config.yaml
input: "log_mel"
encoder_positions: "learned"
shampoo_beta: 0.999
Rows from block 4 of the encoder of a small masked spectrogram model, named by matrix and row number. Rows with one number belong to one neuron. Each number is 128 + 24 x the weight over its row's rms, rounded and kept within 0 to 255. All counts start at 0. Numbers have three digits each.
After each neuron's rows are labels from the 100 clips, of 14976, where the neuron reaches its highest value: "strongest on" is what is common among them. Only what is clearly more common there than usual is listed. The data: babble in 24 made-up languages, each with its own sounds, syllables and stress or tones, from a formant synthesiser.
# fc1: MLP up (encoder.blocks.4.mlp.fc1.weight, 1152x384), inputs 0-191
# fc2: MLP down (encoder.blocks.4.mlp.fc2.weight, 384x1152, transposed), outputs 0-191

fc1.215:090132130159126153142097092138128093115128127119143108133152123115140135108137128132132180112148149119113131080084159094131169139163092132144140106158105181130117133158124167113096158097116155112130106124085141158127154155110152115106088116170056111142143126111130107126145120144091174082126110095144155116127110085135116102164192160138155140138122142128130093147147154141168124118135134142135117110102093092146113132174134116083075146125134162074144138136145157142141140114126117136132103101118078107148114142137108112129117119121113128150090129089113103143141104149173115134
fc2.215:121125170126070115104120098119111121142107121168167112157122095111127094129166139124124144124143096079133161163091101128129135108094104103107130113127144181132122121109154157080066152152119141117181137135092154127112145105124124138145141171121167161091145093072142046145131115072180134131120134129131131151130153085134157139131088119109115119159136143183129136107099108091092137152135099139115192095140078157186133169151132167133150138115093149109157162114149141101142117117100091118108157133131159125142122154137162139150143144120107171126131113089106155107138117128133126131
strongest on: voice: high voice; mains hum

fc1.9:165162154156104137183160159131158093122097122167119128102105115101117102152091153129119141074133149133179152116114117111094100147115149164079114087095144104105075114114108112084134149138118158104132133145136176158165094166118163103142126090133101145118158092169127113131079078127143097087119119155149146097142095111168159109083108127136116122083116207121105155109094127149153128143122144118111141136139158111093176117091130110126113147097135116121096093139147113142132115125153150140128168082116102135158164128130115122092110142110145158143157123180107102122148111121175140174
fc2.9:137068138092130152115110099122098123150121172154096095129125157134134137114129120168149154189180116149107101132130158139123169162141124107145140116160142107126150098133110154129178135128180102128141131168142109090122104132119087189119163148152124149143136149102150133107140118146103128107099118150097084126136101143111122123179114139122155158106164107107134161124113121110127105123103122095101121099110132114162124141143126101112102145129153119135118107109125116142139145173146124133110130139146106105101077140143125139125106171156148104136132101141145136121114155140099153093
strongest on: mains hum

fc1.206:147145121116139134157147124121108164136124143125115111123132184122116127121119133118160118148126113111130122141074097129089139140144126127152165125124125132136122129114150134083102172117122148128108136147132165105139151163112116132147126139128088086163110132114119118112163118143082145123133130126151095127161148102148112100137091147154101184113095074120104160105151155159138132133162146117123165105108126135154093125155138131124143114091140119107167119123132126102110126065072153131155104145141120143154106111134098114141147121107124120159134133125121112121156138137132138104
fc2.206:161163156111139149106134141084136118133117149137080133112121112102128155212131132105110158105163121164103123152129129088097111069121143131123123127128139171110138125110136147115171125086145144109146176140111156138118136099155160113118166175102165137117132158128141113115135153088149105100151131154142108150128121175173149127109130141133149174119087102142148140105147155119166094106134116115084123142127164167125139119111142143149178092126126131124140120163167129150100136085136086124106156091152139141160124093120140146139150146126136128187119164141106112121134077149085124129
strongest on: mains hum

fc1.247:117168190115103131134160101080142122123120137126108131149136112107118170142157129121093125081168134115135098131121135152122138165143139101128115131094129081137114127096155122136096117123123112122124149145102133114146104098136087071151137113110112154148112132155115101155115125055074135121161116163137119063162140091153140136099131143157125134153144131144141145121109117144133139138144101147143141118102121122101139163155065123119122119097128164158076172153160127107141124142134146099098122086133169131122139141134137152145149091103164107151105118138128166145094125101105153131
fc2.247:106149097144149168094107125100131132157147130097148112121188135124124109147148160095118117121162105100140132145107170139164143111148114124105149122150136121144132116098134121165116132177079132148135146103111114164137099148132137113181146105130078112116117103109121175093136127097143153138119146151140103122146154096145180148113166129149116118157113127110134114115117136158073148112127140120071124168141130117135141101162105143076168103160146118130150139124123106106107164093146115120142119115159118092159119126122209118136142153123044164132123134112134082091125128121149159099
strongest on: mains hum; clipping

fc1.495:132111127094109084127120127110153149167121174185111171117143127151153122099124146116160102157138092091089165143111118161109123083116141111150135170137109118156109111175136137072163129153142138134124086123157069126093159156121133169125116162114114141128085141101102171150100134165153114118099125127106166147142165137155110129117133126089150181150102121165140157156150115147141106154113164147128155153114137166173136092143149101092152122139118136124163116134142125141163128133135166097142125120141100122177111116104098137128122123111141121139105124135104165091117096163132121136
fc2.495:112140118126151161105150144138136104088128122091128128112140132147113116148122112107121135142141185105156149099125103160145151162144137126122127118106171149079114104093129117130105115123101134139111155128152161160150149154138129088147140101112139109132176121128154130096115139093121135148145171092151113054112122123105163101149116135133103143111148086123145116127129115141122148115085147128102102119123078156133142123133077145130113153085130139110092127113145116138123137101101085134103160134136109139128142121135148143120115163186161096101109116110159089135147164122149135120
strongest on: voice: high voice; /aɪ/

fc1.674:122123126122146135143082116119151148112114128127135141083115131147115081093172132129133095156147102138123125136136136168113103126129144135161146106138095103153130102118102129114163146113167146112138139161081144121157133140111146108105146114133128154160124146084133120145137135153158148138151147161155157149154105082127118122131169145080132122119070102129120141119179138162134101117147134132091120160142129089123196103151172168133152193128091108119110111071138104097063123109116128170115129116146137113110187151138134138150148093128125112132100131125126057112160103089154155162
fc2.674:123129115146108146151137115129125107119136129150087067125178092130154102147136152107094167069126122106129155092131083111163125078117128119128059135099129132107128136159122100139116102101114121131154133058154144135149142081190140133145094094129178099132136121153144156138159081156123139132112133087146146135097143135109120137126156137156095120131143100114136131056129132128119127182168148164158130088123133160148101125112091120131120072112179129139174111116138161104156146093125133111126100083136154154133125119117136128172143153154089120111133164094104166155104128163155122127
strongest on: /ɔɪ/

fc1.741:085137130142126100140137165122116150121128139150135140091132162112115098099123082120146090142146170115135107120149094144109122129092106132112112121116130154159105153150106139129097140183129132117128111125125114094181102153102104122135126120148125117120160147105069137129162166074127119148093139136080124139150131157122131127093128129104107162114117142134127098119126094153107142101120165144125108090138110151179129172142172153124130125117155127112127188113139102127141079106150121130142138129114104103114124129103139104174095115147119078116086095136084172126158116125159123122
fc2.741:107159134137108141111125157164091122140160164128103123157113110116136093169156132143148109126101128164096126121110145138146127123149117131153123127115140129130127124162061091103103104115111159120137117113123172145151159141154131155103169114101103148146134127129080115130108130106115142095097158093071118107096097124130109091112103128115093116141122116166134189137087092151126152158122186134156152168113136169115109120146147126127137129110142118090121124130134098099128136129091116127104083127077072141101090162128104114121096119151128082163176119124163176139141125101144160154
strongest on: /ɔɪ/; /ç/; /y/; prosody: tones

fc1.413:116115115144115157160149137135137067117117142142136133156135147128099124133163088102177089094144124112109138106102115109118090103086135120196119083121114154095129196126180143123111141119093120134097151133116117101129113184147153100160096084113138145113139131131154110159106120174103122125126084138123084120135166137097115123089141118086164118157139161146126111172174148131129112146129124116097097135104131131094151153111112132126103154151122100155117167146134130150121122156190122142156166110135155193113131170137104079119128058115149117134164121088065132127163104134134143116
fc2.413:153129130142131106108124138142172149144138115127177127119117091148147159150123095102133162118143139094103074100151094107163158130123134154097126165123135130105130104103106097118093146104154144145121123111154187144122176146151146165091117104158057122116128120135108132122187148157122119142127117114146131125149143157200141116147122146164169130160113084121161133095103117150146124147118151145146178133141128157169126096128128116151154073151117152137132101125134107124112133078135121101141126104102140107103049099081134122143142114093100162182145130136159168140099146164150140123
strongest on: thin (high-pass); pink noise; white noise

fc1.287:133122141130123145113147135071110168120167156130117082150123156114140122137137086134146152177122135110091138106138159103177145101136180139123162111088135104175107148133072164115128134120094141131115087097108117121109144125166110125092137152137114155142176130066122123143147089137151114141091154131098162109124113111114121097130150110101128122110115118134176145123145157154121140102103134166131112142113143125135131141076163170101147099143119117121120153108135088123077118077123116110153180119108149147103172104123133165127155118074155077165125163115114095163118075158102158157
fc2.287:126150110111152151117112137132134091120138102110134117151127126153148112084109136120152146106138157125164133161185137123100106122110129142153123147125151125127133085106146090162132154109124139151134092175147099134166105129146133105125101138115166079128135101126122107103096160130108129145198156071143118199117129106153141148119127115172110142133147077146116134117131085083118161095141116153134115119115150096120132126133116071131124141109159131128132148164136160135133183142137144136133107141145113114167094148164085122141073127151092136076106134080115136128107144107180100138
strongest on: thin (high-pass)

fc1.56:126125120128146123144148141119165136143111125147122158099146116178127140127127139137151139124124143147076113169139125154103150099124132159161084142115163137142105182153163072149118121097147128135133150175108110146170072087094124138141122136124128111138136172178138147171116141137129136149122138110111131152106114162136088106133138140131108193150081101133086105139101151123112146134151083142099074103122129104100101148094121109166140090124136096116124153140134134166128153136090136127113115126117145086131137141148113112128140067137086080080113157165138121125088120124096119130
fc2.56:155145144126110119134143141131114106116143149148123129174132104075130101110147102149120176177093151130116111141173122124146136167154125128106154139142131105129134068124153103137171133159073159148123120109138136156154126192129150139126124160148074161121129130086136059099141159116125110093131150111137110157098139171109162149118083131110130102140091140104164114104159097153133132147096171096163125124141150106168140119142152166112105129121151119170068129092119151096143138133123138114127181139130130155148103107113132118124173139154118118159127098127120144120113110131114138129
strongest on: thin (high-pass); clipping

fc1.263:096110108083114102116143171116162133142115125136123120108112168121139100111134134125097111111132112131115100095092117140134092127115097152111169174092135087151122127122106137134147073115091141123111124087096114113152089112130145112098120116102105136101115172141126112147119137098109117139098140134083138103125117165119108118114106142140147143120109148170128112146116115139106088073125164126178165072138117141107134139151153121135116105135123161117153136110113120132186095118129153168161124127128135171139117150091131121096132119124163144146121094160101144134120112150103102147
fc2.263:127135121112127176140119133095078088140166107135120111161151123125172095135132066145141097156132125139102113101108119141120121145133141131129130115179164124162128139185090089106117141134132116135132138095161123138099117158102092152096140167119171158167153144086136153165101141123083148132124129144156158124123126130088174123098107144149099153110105117096133125108156125128117101132093152115185108161136158182143096120148133131151105089105140145103096097134130094100138139101109122136120104157105105175151144120148118055128147120152130103192170188132187108113124074129167162107
strongest on: /ɔɪ/; /ç/; prosody: tones; /y/

fc1.178:144145136087109169122161143156135156117121143117142134152138123117145154082122110161086118115125086147109105141114122149115130119132166113144125118039106125134095109122146111130134123096149128124155185115132086126110138082127109113092126139129129132134123126159150107169133121145192116120142129119121111114153107101109139104150094105170159178149061071123164124148098127167110167122118104123144097127102155155105145169113161122155139113141160098126151143112074151121109106131106109184116121123150140126157106111118152151184139116127093114139088143093144101105096059119137144111
fc2.178:090127105121139119142098111053117112134135094143127161124115098146136106119118142116103151136110112151132181094111111133129169132083121180093172139182142138093149123154147147158126127150106137160113107103112137115165089172113109169175139152096170116124130109086107120107140122112107131142100155149141095142120162148133127129107160139108103116110129163120096098098147115116129064133129153120127133167151122103132125090114104150165097116099131120140079090115172109115165154130125161105143118129137116111110146145110136121122105114140154126124113128121135133123135175156161117139
strongest on: thin (high-pass); /y/; /ɔɪ/

fc1.244:146149171157164166163156131100120115156107118137155100159123118113134121091108110114148126102092128147141147137107122127130134165124109128121144152123151163133136125163120087101134133160137130099143137107101116145116104141098173088114153150062092156143152126164124115138113143096148123064151108130127115144138134115170107117153184169130178113093115139111163143125134138184132132118124132174156115126098131117130174129135076152143089096140109120109105168162138072116096123123085184127165132113106146125163127148118144104136153104142125121120154132141094133145117115126121147124
fc2.244:113146128135141142154117110100109142123120126110099141150114115108175144153146112118115116112104158149129103132127139110134129118136142118110143105125174115162133129083048129171152115125163095160134133141151079129106142132122130173141170166150099093131111166111127162110138136147127159138069173161100166130150106141107120112114125125141109150147114141115143098125124139114092149135154163177133122153098129132078153129113138067118085074132115147131145105121081112096157107112158111143148141160114122103122123110160106109111098117133144122137143128126146098127090121127111106118
strongest on: mains hum

fc1.719:072118132163146119174146122081117178134159143124161138141141126093161125078161136112149134083170123101110153131126088105138163170113131108121137150138097142120116156137116110159147120133078125121079143162155116133103140135146170082143103047109122121130128117155164186140115149144149133129178130138122135115118124127126124110125135116115123148119145127156145135141100158148174144157138132123159095103133159124102104085117127086131136163123150108127128178145126117184110107156129115106102121128105135131142149134107133141141167132113123122105126087084130117135118086099127131106
fc2.719:144141131122122156140131165184160100138125101141131095097163126123096143135158168135102143123097171144148107180122116140122110119157133176140117100142123139095070059097133099136120174113137118100123095093118151152119081117153106132128141111135072116131154133115123093126107140115134125117134124090089106144104091142143094132100114139091129114155123133132136123140143123185118130135157143107114124115128108149096132158118153155110141111108157110138114127142112102086124127177079100135103121112148136119125071140148082101102082110164113107148133128153117157147165199158120119125
strongest on: mains hum; /dʒ/

fc1.416:137103134128129119144163114112174098124117144105145143142136128135144097131141105137121114115117139152143122095120105091165085144113123106135136117111133110141140173152130127125148120133105117116119137149134168150156126127122150126089099125166153100148163136107124114137168060120113129139123122137072118100114099105152111104099146122144102145165182105144140135133141126141137183176169108115115158125129157111097102149140137113095125129151147142100167164123155086169122083140063163147162095094151130128110139151148137110128133110119118111119107091155138145139079138144109175112
fc2.416:127124142090089103105160156126115098131108140123120094161101130101132125127132154128123114136128105145123145134120139149130155153131109139124120103107114143144140121134117120111103101132116127142166159125140147168102100164114133138104146149134149127105103121088138140118131122139150119125112116140115140122054159115125081122101076130060130109172137094123178098163107129166085146064119185117181072086134121121130150143102116119128125117190127078122079140118110128113145138142124150133080110175143115121096113086122114104138130117134152145141129162117145119128108160139137136139
strongest on: voice: high voice; thin (high-pass)